From a checkpoint of a small encoder-decoder image transcriber.
Model: 48-pixel images, encoder widths [64, 128, 256, 512], decoder norm layernorm, decoder activation swiglu.
Rows from block 4 of the image encoder of a small encoder-decoder image transcriber, named by matrix and row number. Rows with one number belong to one neuron. Each number is 50 + 12 x the weight over its row's rms, rounded and kept within 0 to 99. All counts start at 0.
After each neuron's rows are labels from the 100 images, of 14976, where the neuron reaches its highest value: "responds to" is what is common among them. Only what is clearly more common there than usual is listed. The data: numbers of one to four digits printed on busy colour backdrops. In brackets: how many of the 100, against the usual share in percent.
# fc1: MLP up (encoder.blocks.4.mlp.fc1.weight, 1024x256), inputs 0-127
# fc2: MLP down (encoder.blocks.4.mlp.fc2.weight, 256x1024, transposed), outputs 0-127

fc1.369:26 66 52 48 30 45 37 49 46 50 37 21 45 64 64 38 52 67 49 28 25 53 54 53 52 41 51 33 62 39 46 73 58 42 59 75 35 43 39 37 55 57 62 63 41 66 42 41 51 50 65 53 48 48 45 57 73 55 58 59 74 50 53 61 33 61 47 58 36 54 53 58 32 35 48 38 52 68 60 66 37 37 40 60 38 71 40 41 43 62 55 51 47 33 37 62 47 46 55 63 35 56 54 40 57 49 56 37 57 35 62 51 46 55 26 35 52 57 53 55 47 59 57 49 37 46 80 51
fc2.369:49 61 47 45 38 69 36 70 45 41 47 58 27 37 40 56 45 45 34 55 57 44 37 36 49 34 29 55 57 62 60 35 20 33 47 42 49 42 50 53 52 49 61 47 59 45 58 37 39 50 24 32 66 55 42 57 41 36 42 61 28 34 34 60 69 37 52 49 57 41 52 49 67 43 43 53 41 44 48 54 64 42 57 53 73 60 61 47 65 46 54 62 32 70 54 52 67 43 49 50 61 46 61 57 45 56 43 45 19 54 41 76 47 53 49 41 47 40 46 64 70 63 53 61 40 62 46 46
responds to: first digit: 5 (28 vs 9.9)

fc1.464:56 45 51 44 35 44 60 47 50 47 33 51 31 45 56 43 54 50 62 60 45 36 62 51 36 47 28 69 17 43 42 50 36 40 48 41 52 51 53 64 41 40 57 69 42 55 50 78 41 20 68 55 57 36 39 56 53 69 49 47 53 59 82 59 53 29 49 51 49 53 50 59 34 45 44 41 49 64 45 34 53 46 52 48 39 37 69 33 36 35 52 24 57 51 62 51 35 55 27 58 50 33 25 39 84 39 62 31 76 56 55 50 56 42 61 59 51 33 46 56 47 58 56 78 36 59 60 49
fc2.464:45 54 35 71 41 53 51 49 69 76 56 54 54 52 66 68 49 48 44 54 46 46 54 48 57 60 33 49 57 55 74 49 56 47 62 41 63 46 37 64 74 60 63 44 67 52 34 39 60 55 44 49 34 42 64 42 73 48 66 42 65 64 40 46 55 43 56 47 54 48 70 44 34 19 64 43 45 63 56 40 41 69 48 61 59 79 55 54 69 27 48 55 57 58 56 48 72 46 42 42 38 59 36 69 59 55 77 57 32 63 52 73 65 43 68 44 68 56 57 49 53 51 48 56 51 63 53 61
responds to: length: one (80 vs 24.6); on a plate (70 vs 40.3); last digit: 7 (25 vs 9.9)

fc1.173:67 44 48 36 48 52 70 54 42 45 37 65 72 48 36 33 52 44 33 31 59 58 55 51 57 34 57 37 45 52 43 43 44 44 71 47 63 27 53 38 57 28 50 53 46 34 52 54 52 47 34 30 44 61 34 64 44 46 37 55 39 43 38 64 48 78 51 46 76 58 75 47 51 52 74 52 29 54 39 60 43 46 60 48 56 55 33 50 54 34 47 54 30 34 54 46 38 36 50 40 30 55 33 36 65 48 30 73 48 39 44 59 59 45 56 62 37 64 56 49 48 50 73 30 43 50 50 43
fc2.173:45 53 51 45 62 62 61 31 45 41 67 57 64 55 57 63 48 42 50 48 53 73 66 36 42 42 55 38 62 49 66 29 61 68 27 52 24 62 51 49 27 61 41 38 53 51 32 71 40 69 41 58 70 49 70 40 29 61 56 51 54 75 32 42 45 45 56 48 46 40 50 51 38 40 68 51 40 61 52 36 32 58 50 44 44 55 31 42 54 57 53 66 40 52 54 44 47 50 71 50 67 40 57 40 52 44 51 55 52 64 49 50 47 34 68 13 55 37 54 40 70 31 62 46 36 37 69 46
responds to: first digit: 5 (28 vs 9.9)

fc1.214:45 50 61 69 39 48 47 42 55 39 67 59 55 64 58 21 67 39 49 29 44 38 55 46 48 52 54 70 50 35 51 48 61 64 34 37 45 58 63 59 66 41 44 67 51 71 31 46 37 49 50 67 69 51 62 45 50 42 44 29 55 55 39 52 50 49 60 49 76 55 53 52 35 68 53 47 51 40 67 69 63 09 32 53 57 46 68 44 50 46 62 49 62 69 50 53 61 48 52 72 59 54 58 48 46 63 40 31 42 45 53 44 46 46 65 39 34 61 45 39 64 47 46 30 36 61 46 48
fc2.214:42 64 34 50 40 63 76 51 30 55 54 38 53 69 61 53 36 58 61 48 72 52 57 42 63 42 73 77 59 49 48 46 56 43 58 45 42 57 44 69 78 64 51 42 46 38 59 44 54 63 43 60 48 52 54 44 65 37 45 51 45 51 78 42 45 50 47 47 48 66 32 52 52 37 58 47 36 47 50 38 68 73 55 70 49 34 45 52 61 48 52 48 41 34 43 27 28 54 46 57 39 54 44 24 71 50 65 68 45 53 52 54 33 45 39 56 51 25 53 24 58 29 56 59 57 45 61 37
responds to: length: four (63 vs 25.2); the digit 8 (57 vs 23.3); the digit 3 (55 vs 23.1); the digit 9 (46 vs 22.3)

fc1.252:47 60 88 32 50 64 66 55 56 62 43 30 22 56 26 54 73 55 53 59 41 54 83 46 59 27 36 47 58 49 50 48 34 58 49 71 55 62 49 53 63 74 34 50 71 54 34 47 62 75 57 48 44 65 29 45 57 62 51 81 38 36 51 45 41 64 57 55 32 37 48 58 53 43 32 28 57 48 36 46 48 60 54 53 56 42 56 46 39 55 58 51 44 54 61 58 48 43 62 44 32 76 44 54 35 65 47 47 58 67 37 36 50 39 41 61 48 52 53 57 40 70 47 45 47 46 59 62
fc2.252:48 63 26 69 49 54 61 72 40 70 45 61 39 68 44 57 40 64 57 56 41 61 65 44 45 57 50 60 58 52 58 40 56 36 55 41 44 50 34 44 44 42 59 47 34 60 55 70 45 52 74 62 35 44 72 55 71 84 69 38 57 50 54 50 58 53 61 41 82 52 26 53 50 55 51 38 34 45 55 50 66 59 41 66 71 69 53 60 64 34 51 45 57 56 58 40 75 62 42 41 57 51 52 62 55 38 71 27 44 47 49 62 56 58 53 64 36 53 36 39 62 66 56 44 51 55 35 50
responds to: the digit 3 (54 vs 23.1)

fc1.569:57 55 57 34 54 37 47 54 51 21 24 59 38 41 52 36 67 11 31 36 46 47 52 46 54 34 60 50 74 63 58 43 48 63 64 38 39 52 54 60 44 46 41 41 61 45 45 45 54 55 39 33 53 58 48 59 44 35 41 59 25 36 35 46 35 59 46 36 69 34 31 33 35 57 24 59 44 53 49 59 39 53 58 59 57 37 68 37 37 66 38 60 62 48 47 28 49 47 48 71 40 61 82 66 80 77 39 56 45 37 61 62 50 63 48 47 43 37 53 65 50 49 55 39 60 67 63 34
fc2.569:37 35 29 60 45 38 36 69 63 56 51 43 49 39 54 51 35 62 77 39 42 53 51 54 45 73 50 59 49 67 35 52 22 27 47 55 35 56 41 44 54 42 49 88 65 45 43 57 41 80 44 42 53 65 62 51 45 56 29 56 66 46 45 50 48 37 58 85 51 70 43 43 57 55 67 49 29 58 42 41 62 57 42 51 43 72 57 37 63 47 62 41 60 44 60 67 49 59 63 41 36 41 49 68 52 50 52 63 37 54 73 47 65 63 64 32 46 47 43 66 53 36 41 38 50 44 61 41
responds to: length: four (74 vs 25.2); the digit 1 (63 vs 22.5); the digit 2 (57 vs 22.4); the digit 7 (48 vs 22.5)

fc1.661:67 47 77 42 39 56 37 60 43 46 55 50 45 44 53 27 43 44 41 48 73 53 50 54 51 47 40 66 49 44 54 56 61 43 57 56 55 50 70 59 54 50 72 39 43 44 41 51 40 55 48 40 52 49 39 58 61 39 52 42 60 67 54 52 46 57 49 53 44 58 38 41 78 59 46 57 51 67 53 59 17 71 46 43 56 58 55 44 38 43 56 33 40 41 33 53 67 62 21 48 63 40 49 71 27 55 48 42 58 73 35 42 34 50 70 57 50 48 50 68 48 21 56 47 33 51 60 59
fc2.661:39 51 52 60 36 50 63 53 36 64 25 55 52 38 44 66 73 43 54 63 28 54 34 56 63 69 57 54 52 63 18 36 58 36 52 31 38 53 53 48 57 27 52 42 60 44 61 56 41 30 58 53 27 44 58 37 63 60 29 69 44 63 52 57 34 48 24 50 41 56 57 55 46 64 55 48 35 35 68 39 52 59 37 43 70 42 55 49 50 57 49 68 62 47 74 32 49 46 50 53 22 38 52 54 48 51 55 22 29 27 46 68 43 49 48 52 49 64 48 60 47 39 43 43 45 38 32 59
responds to: the digit 7 (46 vs 22.5)

fc1.751:37 53 76 32 58 50 50 61 47 52 47 39 61 45 51 61 62 66 49 62 29 54 77 73 57 60 60 38 25 54 59 40 65 57 39 28 61 68 43 33 38 79 65 44 68 36 52 45 75 33 38 52 43 58 29 62 39 61 39 66 41 63 44 42 45 60 71 46 66 36 66 53 52 52 30 61 23 45 66 69 68 56 44 65 45 33 44 45 38 40 34 48 51 30 46 54 59 55 51 36 81 51 42 51 43 46 40 57 41 60 57 59 56 36 43 43 47 42 33 50 33 46 71 41 41 58 43 44
fc2.751:68 31 33 74 64 56 50 58 65 65 59 50 41 42 37 64 54 29 61 55 54 52 39 39 60 40 37 40 74 59 43 41 34 51 48 62 57 53 54 53 44 53 25 42 43 62 41 59 53 25 49 47 62 45 49 55 52 55 70 43 67 57 30 43 40 37 46 54 34 47 20 39 35 36 33 32 35 41 41 63 55 66 46 59 39 60 61 36 48 51 51 53 62 40 61 40 58 53 43 77 24 56 56 43 47 40 36 61 58 50 37 53 56 48 52 49 54 60 62 33 59 53 38 32 39 51 36 45
responds to: the digit 3 (67 vs 23.1); first digit: 3 (58 vs 10.7); last digit: 3 (32 vs 10)

fc1.675:34 48 38 76 56 54 48 58 42 58 76 51 51 28 31 36 42 57 36 49 57 44 31 44 61 58 68 61 74 65 22 36 80 65 67 58 61 31 63 60 37 36 70 33 51 55 46 51 44 40 42 58 26 54 52 55 77 41 43 50 57 36 46 66 44 39 44 74 53 37 51 40 47 51 40 59 70 36 44 32 54 56 42 46 60 29 41 29 64 52 62 48 50 39 72 47 27 28 40 54 60 52 60 46 45 37 71 40 41 68 67 78 55 61 73 42 43 44 39 61 57 39 68 44 58 40 45 38
fc2.675:35 57 55 50 51 36 62 45 53 40 53 45 61 48 58 44 64 41 55 57 45 56 67 51 35 59 51 54 66 53 50 46 56 42 43 48 52 47 67 69 53 53 43 65 65 24 64 59 70 73 78 60 36 63 42 59 44 49 24 49 51 67 53 66 58 63 46 28 58 63 38 37 60 35 49 56 56 38 44 49 61 55 46 37 41 39 72 41 50 44 47 42 76 53 43 15 75 36 40 57 40 33 51 34 68 83 35 37 51 65 62 55 72 59 34 54 46 48 70 56 51 44 67 50 57 56 33 37
responds to: length: two (69 vs 25.2); the digit 4 (55 vs 23); last digit: 4 (36 vs 10.1)

fc1.159:41 61 60 57 65 32 69 31 43 63 49 61 40 62 47 51 39 37 36 54 54 26 41 30 49 43 61 45 54 48 38 54 64 60 32 43 42 54 44 57 57 28 43 39 20 55 46 29 46 57 37 34 33 40 67 52 43 66 53 51 57 59 46 65 50 40 60 47 47 56 48 54 57 49 77 47 42 57 45 56 44 36 26 42 59 46 65 47 72 67 56 61 46 39 52 48 61 56 58 57 55 56 66 48 32 48 27 50 55 49 52 34 58 44 32 55 48 29 45 54 51 53 52 51 53 62 65 54
fc2.159:52 36 53 30 51 51 71 56 52 32 48 39 41 53 49 52 36 48 31 41 38 59 27 57 67 71 64 55 52 51 49 56 64 49 57 37 47 64 39 48 38 63 17 48 57 27 61 56 56 35 63 54 67 62 66 37 49 51 42 67 43 45 26 53 53 59 63 53 41 36 49 56 40 29 48 22 76 76 46 42 46 45 44 61 45 61 61 44 48 47 77 55 46 52 12 40 51 71 44 58 73 23 51 57 54 38 59 60 62 59 41 42 44 45 52 69 54 61 58 43 33 35 57 37 62 53 57 63
responds to: the digit 3 (80 vs 23.1); length: three (51 vs 25); last digit: 3 (35 vs 10)

fc1.119:40 35 51 73 44 34 38 53 63 46 62 55 54 54 50 49 32 43 56 78 50 33 52 61 41 53 31 62 39 55 46 56 26 58 40 54 57 52 66 57 49 27 53 38 70 55 70 47 71 67 76 44 34 34 36 30 65 58 54 48 47 62 61 63 49 57 45 47 54 70 41 60 53 45 43 59 59 56 52 43 45 28 47 60 60 37 55 54 65 46 64 48 36 52 46 28 60 35 55 32 61 30 28 47 64 49 45 43 43 46 60 32 48 47 85 60 50 45 41 42 75 54 32 61 42 56 68 59
fc2.119:61 51 57 36 43 55 42 47 63 47 40 42 60 67 49 67 66 27 51 50 57 33 60 41 46 53 50 39 40 48 67 60 51 42 50 51 42 64 43 23 17 59 60 62 56 38 50 31 58 49 46 59 37 32 47 38 32 57 55 47 61 74 63 39 57 59 68 68 56 46 54 48 66 53 64 64 50 69 45 60 39 57 45 41 37 61 52 47 34 37 36 47 35 63 56 75 44 46 57 66 56 51 47 64 32 52 39 52 48 57 37 43 48 40 48 21 65 53 50 53 39 34 57 70 39 52 44 60
responds to: length: four (65 vs 25.2); the digit 0 (57 vs 22.6)

fc1.169:52 31 64 57 57 44 57 40 48 42 63 57 47 63 24 38 60 44 36 51 39 67 66 33 53 48 53 40 45 47 51 48 60 62 59 57 40 56 52 50 43 57 59 43 25 77 76 28 68 42 48 49 49 53 55 66 24 58 63 60 53 47 37 67 65 56 49 54 62 53 51 60 61 38 29 49 46 68 24 41 65 52 63 62 51 58 43 62 45 59 63 36 68 55 44 22 57 46 41 44 41 61 62 40 45 64 51 73 39 56 50 39 56 63 54 32 44 33 18 57 62 58 53 70 51 44 56 43
fc2.169:32 20 51 32 53 77 51 62 44 72 47 44 67 55 57 49 42 48 63 54 52 34 54 69 41 58 52 37 68 30 52 61 51 23 45 41 45 60 34 41 73 18 33 45 41 34 60 56 43 62 45 62 56 38 40 35 64 34 47 63 54 63 40 33 31 51 23 45 47 34 33 46 49 47 52 40 77 31 66 41 39 54 43 49 56 66 50 53 62 38 53 62 54 55 60 59 35 44 36 48 54 36 57 71 53 44 51 43 61 45 53 70 36 51 52 50 40 59 51 75 25 56 63 47 44 34 38 32
responds to: length: two (53 vs 25.2)

fc1.562:46 55 50 62 63 40 23 46 63 54 59 39 48 71 47 52 59 38 37 51 61 80 67 21 64 48 46 31 68 54 52 65 50 40 34 58 61 47 34 58 52 49 49 40 56 41 37 34 64 51 63 41 58 76 28 49 62 51 37 43 38 49 32 70 47 36 59 44 61 44 52 60 18 47 53 48 37 26 38 70 38 36 21 32 63 48 82 42 54 44 53 46 55 38 48 23 48 30 39 49 59 73 44 37 28 69 43 52 35 39 69 47 60 63 53 38 57 61 49 47 48 47 50 53 34 41 45 54
fc2.562:38 68 26 60 43 51 39 37 33 70 61 42 24 63 45 54 48 41 61 43 67 65 50 37 40 42 59 31 60 49 33 46 48 47 49 58 31 37 52 60 44 49 49 57 37 47 31 48 54 36 61 27 40 48 41 41 62 30 22 29 24 45 35 48 42 66 51 29 46 56 48 50 36 25 57 41 42 51 61 46 49 45 42 60 29 61 55 50 38 49 43 38 41 50 40 34 52 31 44 53 27 41 62 60 32 46 44 50 42 43 35 34 64 34 44 46 35 54 64 58 53 50 47 47 44 43 37 44
responds to: length: four (74 vs 25.2); the digit 0 (55 vs 22.6); the digit 9 (49 vs 22.3); last digit: 0 (35 vs 9.9)

fc1.387:39 35 66 46 42 53 55 33 47 64 41 22 33 34 53 47 45 24 69 30 52 46 29 43 57 33 38 49 52 54 50 45 36 36 51 46 44 45 65 49 28 43 37 59 31 46 61 43 73 63 51 55 54 28 70 44 28 45 52 58 54 60 29 41 59 48 43 39 59 65 47 49 28 53 48 47 51 42 38 44 39 57 60 42 42 40 42 39 58 68 48 52 34 43 42 15 61 52 31 37 61 34 25 64 31 54 61 57 53 50 52 51 43 53 43 39 48 40 77 64 50 52 49 54 48 42 34 60
fc2.387:64 33 37 55 73 29 40 33 35 38 54 49 73 68 53 46 52 47 70 52 52 43 65 49 33 77 55 51 34 57 62 61 36 50 53 56 69 37 39 59 48 57 29 60 46 57 51 44 35 50 42 50 41 73 36 53 58 36 62 35 52 55 70 41 44 51 32 56 37 44 32 68 56 57 54 26 42 59 36 51 33 62 51 62 43 70 58 44 53 45 51 51 39 45 49 44 41 46 81 53 51 48 50 38 47 38 40 31 75 41 43 53 51 41 48 38 54 34 38 39 62 51 37 45 37 28 47 52
responds to: length: four (93 vs 25.2); the digit 5 (49 vs 22.7); the digit 4 (48 vs 23)

fc1.351:41 54 53 56 54 46 82 41 58 37 55 35 56 52 46 63 66 66 26 40 54 54 67 32 72 44 42 70 34 62 39 36 55 46 36 30 26 76 71 61 26 53 38 34 58 34 48 46 38 45 61 49 61 44 22 54 41 55 56 62 34 50 35 59 37 52 47 63 61 48 58 52 37 57 50 51 34 41 38 36 36 49 41 64 49 42 52 64 70 29 57 53 58 56 59 43 51 53 51 45 45 71 50 61 44 39 33 56 28 50 48 31 66 57 41 55 34 50 25 40 35 61 50 33 47 44 45 28
fc2.351:58 56 38 72 55 52 56 55 31 35 25 48 58 34 49 68 54 42 53 32 59 51 35 70 60 55 37 39 51 30 54 63 43 52 59 76 63 44 51 34 68 49 55 64 46 56 39 43 43 57 61 46 55 55 39 57 51 34 60 58 56 54 71 60 62 67 35 61 60 49 63 51 33 41 41 45 59 63 46 67 58 64 31 47 46 51 52 51 70 83 75 48 55 48 64 55 41 34 58 64 56 58 57 43 37 49 40 49 40 38 49 73 46 51 59 57 38 59 12 52 41 57 54 65 42 50 70 48
responds to: the digit 3 (67 vs 23.1); length: two (67 vs 25.2); last digit: 3 (57 vs 10)

fc1.166:42 42 37 29 21 35 46 42 76 18 52 35 38 53 38 39 52 37 45 57 59 54 66 55 21 56 33 58 43 28 60 47 56 65 42 44 65 58 37 21 51 42 27 46 49 41 55 52 48 60 37 35 44 48 44 33 55 41 55 52 49 29 46 55 18 53 46 32 57 41 46 58 53 33 71 33 36 57 59 55 44 68 54 42 64 49 50 23 70 37 58 41 63 65 46 47 65 68 69 44 58 49 49 50 34 28 33 59 54 48 28 51 34 44 85 39 21 40 49 59 59 65 62 61 51 53 55 55
fc2.166:26 58 60 57 55 24 59 50 71 30 66 78 44 35 51 55 32 35 42 37 48 76 42 39 53 47 28 43 51 56 52 61 39 61 49 68 27 67 59 50 46 52 55 50 37 46 67 65 57 56 53 59 55 50 47 59 52 36 62 68 34 46 62 43 65 60 58 87 70 46 75 58 49 50 27 66 38 45 49 44 66 38 46 59 51 32 65 55 52 51 36 65 26 37 46 38 62 75 25 44 43 48 44 66 52 56 38 58 55 43 46 44 43 67 52 65 61 75 62 45 36 40 57 63 56 38 52 70
responds to: length: one (77 vs 24.6); the digit 9 (63 vs 22.3); first digit: 9 (57 vs 9.7); last digit: 9 (54 vs 9.9)

fc1.692:63 36 25 29 44 49 79 39 35 58 56 32 26 59 40 43 40 50 44 37 53 54 40 49 64 46 34 60 39 49 65 27 27 57 51 36 32 35 24 51 45 46 49 47 46 43 57 47 66 58 55 45 74 49 53 34 48 47 43 55 66 32 41 37 61 44 38 43 45 57 62 66 61 40 42 56 60 53 35 62 64 46 56 51 45 55 43 50 84 50 44 38 49 58 53 41 42 41 56 48 46 59 43 45 60 54 37 43 26 62 57 34 48 36 72 67 37 67 49 61 51 26 58 53 38 49 40 49
fc2.692:41 55 54 33 41 83 38 43 66 23 70 52 54 39 37 34 73 37 45 47 59 45 41 64 33 43 54 48 63 31 57 68 62 23 58 62 37 39 73 45 44 62 49 46 42 55 44 29 64 58 40 45 53 41 55 47 56 36 65 22 72 66 71 43 34 47 58 79 29 47 46 56 60 42 66 62 54 57 77 63 46 54 43 65 34 47 28 37 74 48 49 56 63 42 62 77 46 75 42 62 41 46 38 39 61 47 47 65 40 53 47 39 43 52 35 29 49 63 57 46 47 55 65 42 65 42 34 49
responds to: length: one (91 vs 24.6); italic (73 vs 46.4); first digit: 0 (31 vs 9.8); last digit: 0 (27 vs 9.9)

fc1.684:67 44 52 40 63 20 80 23 62 50 39 43 47 41 32 77 44 47 36 55 49 48 45 59 44 54 70 60 56 44 43 44 49 48 45 72 41 57 25 57 56 61 28 62 58 50 36 56 41 44 56 55 53 66 63 61 45 30 49 32 36 32 63 44 44 59 66 57 62 64 64 46 41 55 43 52 50 45 51 46 47 42 48 55 68 55 56 68 68 54 61 71 37 59 45 44 56 37 48 43 50 57 23 51 69 42 33 55 53 41 81 31 51 25 45 28 29 34 37 49 61 54 31 50 33 49 57 44
fc2.684:50 42 42 44 42 30 25 39 47 61 49 54 56 45 71 49 49 54 41 56 46 46 65 29 54 60 36 52 51 48 60 30 47 62 48 61 44 52 65 53 55 51 51 48 39 67 43 51 51 62 75 27 54 52 75 34 57 68 57 36 71 61 58 67 54 64 34 64 31 57 39 54 74 44 48 48 66 83 67 61 55 54 40 44 27 32 39 36 46 40 41 66 54 52 49 52 52 44 58 44 54 46 43 83 51 42 43 52 61 58 39 83 32 40 56 51 52 58 66 33 50 58 52 52 65 30 43 69
responds to: the digit 3 (96 vs 23.1); length: three (55 vs 25)

fc1.164:47 37 32 55 33 73 42 53 62 51 68 40 31 27 58 58 55 70 43 30 54 36 59 46 41 54 47 36 72 47 69 58 53 50 64 43 55 49 58 34 64 64 43 57 52 54 53 60 48 39 57 21 49 42 69 71 48 47 76 35 39 65 49 52 53 48 62 69 41 46 61 51 58 53 32 62 30 62 37 40 38 34 45 77 41 46 59 30 38 60 41 42 45 61 53 39 54 53 64 68 46 41 68 34 51 44 46 67 36 35 56 40 39 32 60 72 55 63 46 41 45 58 41 44 78 39 37 58
fc2.164:54 32 54 55 51 83 56 33 62 53 40 68 55 45 50 47 50 67 58 44 43 50 50 49 58 33 35 48 45 39 46 48 51 61 48 60 30 44 51 55 61 38 52 50 53 65 50 47 68 56 44 47 63 56 58 40 50 45 28 36 56 51 43 67 44 78 42 52 45 32 74 48 36 36 36 62 53 56 60 42 47 54 63 48 81 56 43 22 42 45 57 31 58 39 64 50 74 60 43 41 49 33 53 30 62 59 51 48 60 73 33 28 46 63 50 67 48 59 49 58 16 45 59 38 46 58 62 49
responds to: last digit: 6 (26 vs 10.1); last digit: 0 (25 vs 9.9)

fc1.139:68 49 62 61 50 32 70 41 54 68 47 56 58 55 41 64 62 38 34 52 35 46 67 76 41 51 47 55 66 51 58 52 58 56 30 36 46 47 61 30 62 34 56 70 44 56 38 54 39 48 47 32 43 59 56 33 32 35 43 34 52 47 44 60 36 52 69 38 36 41 41 47 53 47 51 61 64 53 31 59 44 63 18 48 48 62 37 64 72 47 28 36 43 59 55 55 66 68 59 45 58 54 44 33 55 46 46 47 47 63 58 33 50 61 33 40 50 37 42 45 47 33 53 51 28 52 33 48
fc2.139:22 73 64 53 72 55 36 55 34 26 20 51 51 50 48 57 55 58 49 51 50 58 36 23 48 41 44 58 45 53 57 60 67 59 34 80 37 54 55 49 48 51 52 54 68 55 49 53 45 41 46 72 58 61 43 54 36 64 44 55 58 56 54 53 45 35 42 60 61 50 70 57 37 55 59 68 45 61 31 80 65 47 45 84 40 24 50 44 45 47 66 49 51 34 41 39 50 31 59 31 50 21 53 61 63 44 46 59 44 57 74 26 54 49 30 40 46 47 33 43 27 52 43 71 57 42 57 49
responds to: length: four (97 vs 25.2); the digit 3 (64 vs 23.1); the digit 2 (46 vs 22.4)

fc1.370:52 43 39 44 44 45 44 60 48 51 44 49 56 31 49 49 56 66 70 43 35 32 40 52 58 68 43 45 50 59 47 53 49 54 43 22 50 63 73 43 37 53 62 63 65 46 81 45 57 55 60 46 35 61 48 66 47 48 45 55 38 49 64 58 52 43 61 36 53 47 44 59 47 33 66 68 57 48 60 63 28 49 60 63 49 38 51 56 45 69 61 48 48 49 34 50 47 65 69 49 77 54 60 47 43 40 38 50 39 55 55 43 49 46 55 51 43 47 37 69 51 63 50 33 34 54 36 29
fc2.370:53 67 66 42 24 47 35 53 46 60 31 61 53 44 50 55 27 76 36 32 57 59 30 72 40 25 37 46 40 49 45 65 52 54 53 57 49 24 43 50 46 32 58 49 37 63 32 55 60 40 55 49 41 46 47 62 57 55 67 76 46 74 32 59 50 30 40 11 56 50 61 62 39 43 53 67 42 61 39 66 66 50 44 45 37 54 27 53 43 56 55 42 35 35 61 51 55 61 56 60 46 53 71 55 41 56 46 62 67 48 34 53 50 55 46 53 63 48 46 44 57 74 44 49 54 33 33 56
responds to: the digit 7 (68 vs 22.5); length: one (62 vs 24.6); first digit: 7 (61 vs 9.9); last digit: 7 (42 vs 9.9)

fc1.676:59 57 49 45 56 34 62 32 37 46 49 60 49 50 54 35 58 60 66 58 54 44 43 70 46 33 61 62 59 65 38 33 62 60 51 35 42 39 36 37 30 44 29 64 46 32 62 43 58 65 42 62 45 69 65 41 48 44 55 63 55 36 60 45 65 49 50 42 59 51 57 56 51 39 64 54 49 55 47 49 37 49 49 30 43 52 33 48 72 60 45 38 42 70 64 61 36 45 55 42 60 45 55 54 44 53 50 48 47 67 53 41 61 40 56 56 57 57 61 52 23 66 49 55 66 45 34 69
fc2.676:63 38 51 48 84 45 53 47 34 59 58 35 60 58 40 55 42 41 41 67 40 49 46 40 42 48 64 65 53 45 48 50 35 52 41 76 51 23 39 67 59 47 39 57 35 42 42 72 35 37 51 44 42 28 34 48 46 57 52 41 33 45 50 58 52 55 35 52 43 49 24 48 45 34 33 65 51 67 47 56 48 32 44 58 40 55 59 47 46 51 40 50 50 47 48 54 65 60 55 51 47 55 58 46 66 62 51 54 64 45 33 59 64 55 32 55 39 69 65 47 31 39 39 72 33 66 42 17
responds to: length: four (77 vs 25.2); the digit 2 (47 vs 22.4); first digit: 2 (30 vs 9.3)

fc1.454:53 35 61 44 65 49 68 47 59 49 53 65 59 43 81 50 19 57 54 60 47 66 28 41 19 36 45 65 58 35 44 63 35 56 52 37 45 55 44 38 44 52 58 42 54 57 31 34 35 68 65 67 61 53 49 66 32 32 61 43 59 52 59 48 50 32 39 38 49 52 72 42 51 41 54 47 56 41 67 65 54 35 73 44 52 26 48 51 44 37 45 42 54 72 50 52 44 56 45 16 53 44 45 48 70 74 39 56 52 33 75 42 44 47 38 56 48 41 62 54 47 69 59 58 64 36 33 42
fc2.454:40 46 33 59 56 81 16 46 48 62 27 43 53 48 58 59 42 47 53 54 61 31 67 37 46 35 60 19 50 30 60 58 58 42 38 65 61 50 55 71 58 46 65 52 67 43 55 47 51 57 45 70 50 38 48 62 36 66 39 38 61 22 33 51 43 47 47 40 39 47 57 66 66 67 37 47 55 25 23 31 54 64 42 47 25 38 52 79 55 43 52 65 29 55 52 64 49 49 66 58 45 45 35 49 49 41 55 36 30 63 59 49 57 47 43 45 49 60 44 41 47 46 37 70 66 49 59 47
responds to: length: one (87 vs 24.6); the digit 6 (49 vs 22.9); first digit: 6 (48 vs 10.1)

fc1.222:51 46 37 39 60 42 40 35 29 35 47 51 29 62 80 38 47 75 45 49 78 53 44 57 59 59 41 31 42 54 47 50 36 58 46 51 36 43 45 40 42 64 54 40 56 69 65 69 48 57 52 32 59 51 50 44 43 36 51 51 48 40 56 60 44 30 66 49 49 63 69 65 63 53 43 39 37 40 40 34 64 28 34 54 58 59 47 49 40 61 45 38 48 65 61 35 72 37 45 39 55 44 58 53 51 73 35 59 66 48 38 64 59 51 38 53 33 64 39 61 56 53 53 74 32 29 46 51
fc2.222:47 45 35 44 59 32 51 42 45 57 59 52 35 47 38 35 37 49 68 44 39 41 38 54 45 40 53 56 41 74 56 74 48 46 31 54 70 41 70 51 56 60 56 65 53 31 43 34 49 42 49 66 64 70 61 41 32 38 54 55 38 46 43 53 63 56 61 43 43 62 37 47 60 54 52 59 48 32 57 63 72 49 55 30 51 22 54 62 40 46 67 70 76 43 39 47 39 54 70 69 68 40 44 53 68 57 63 55 60 43 54 65 52 67 72 62 49 56 66 46 41 51 66 27 75 78 59 46
responds to: first digit: 5 (28 vs 9.9)

fc1.750:54 75 33 47 53 54 52 55 71 60 26 36 53 48 40 58 66 38 69 57 57 45 44 41 39 26 26 61 47 55 57 47 49 36 69 43 56 53 46 58 51 56 60 62 50 39 43 61 55 42 60 58 56 70 43 60 44 80 59 73 42 56 39 54 41 42 66 48 61 77 66 66 42 28 54 52 54 31 49 29 43 38 48 51 41 42 40 32 41 52 56 43 45 35 54 54 52 39 42 60 17 43 43 33 44 77 37 79 59 51 73 49 58 28 55 65 38 67 53 44 64 50 46 40 42 48 53 45
fc2.750:63 44 41 57 36 38 51 37 49 68 78 40 14 64 49 59 39 65 59 37 51 54 31 39 41 63 43 35 53 61 30 48 62 49 36 68 46 42 71 61 49 61 46 51 54 65 54 48 31 54 53 52 71 35 37 26 55 32 61 42 44 31 51 24 41 47 33 48 47 38 44 38 41 56 31 62 38 54 44 54 50 44 59 40 52 39 30 29 48 54 38 45 59 59 36 35 59 50 61 41 52 74 47 66 36 45 80 53 58 48 40 41 47 34 58 42 47 60 62 56 45 58 51 54 72 47 36 52
responds to: the digit 7 (55 vs 22.5); last digit: 7 (34 vs 9.9); first digit: 7 (29 vs 9.9)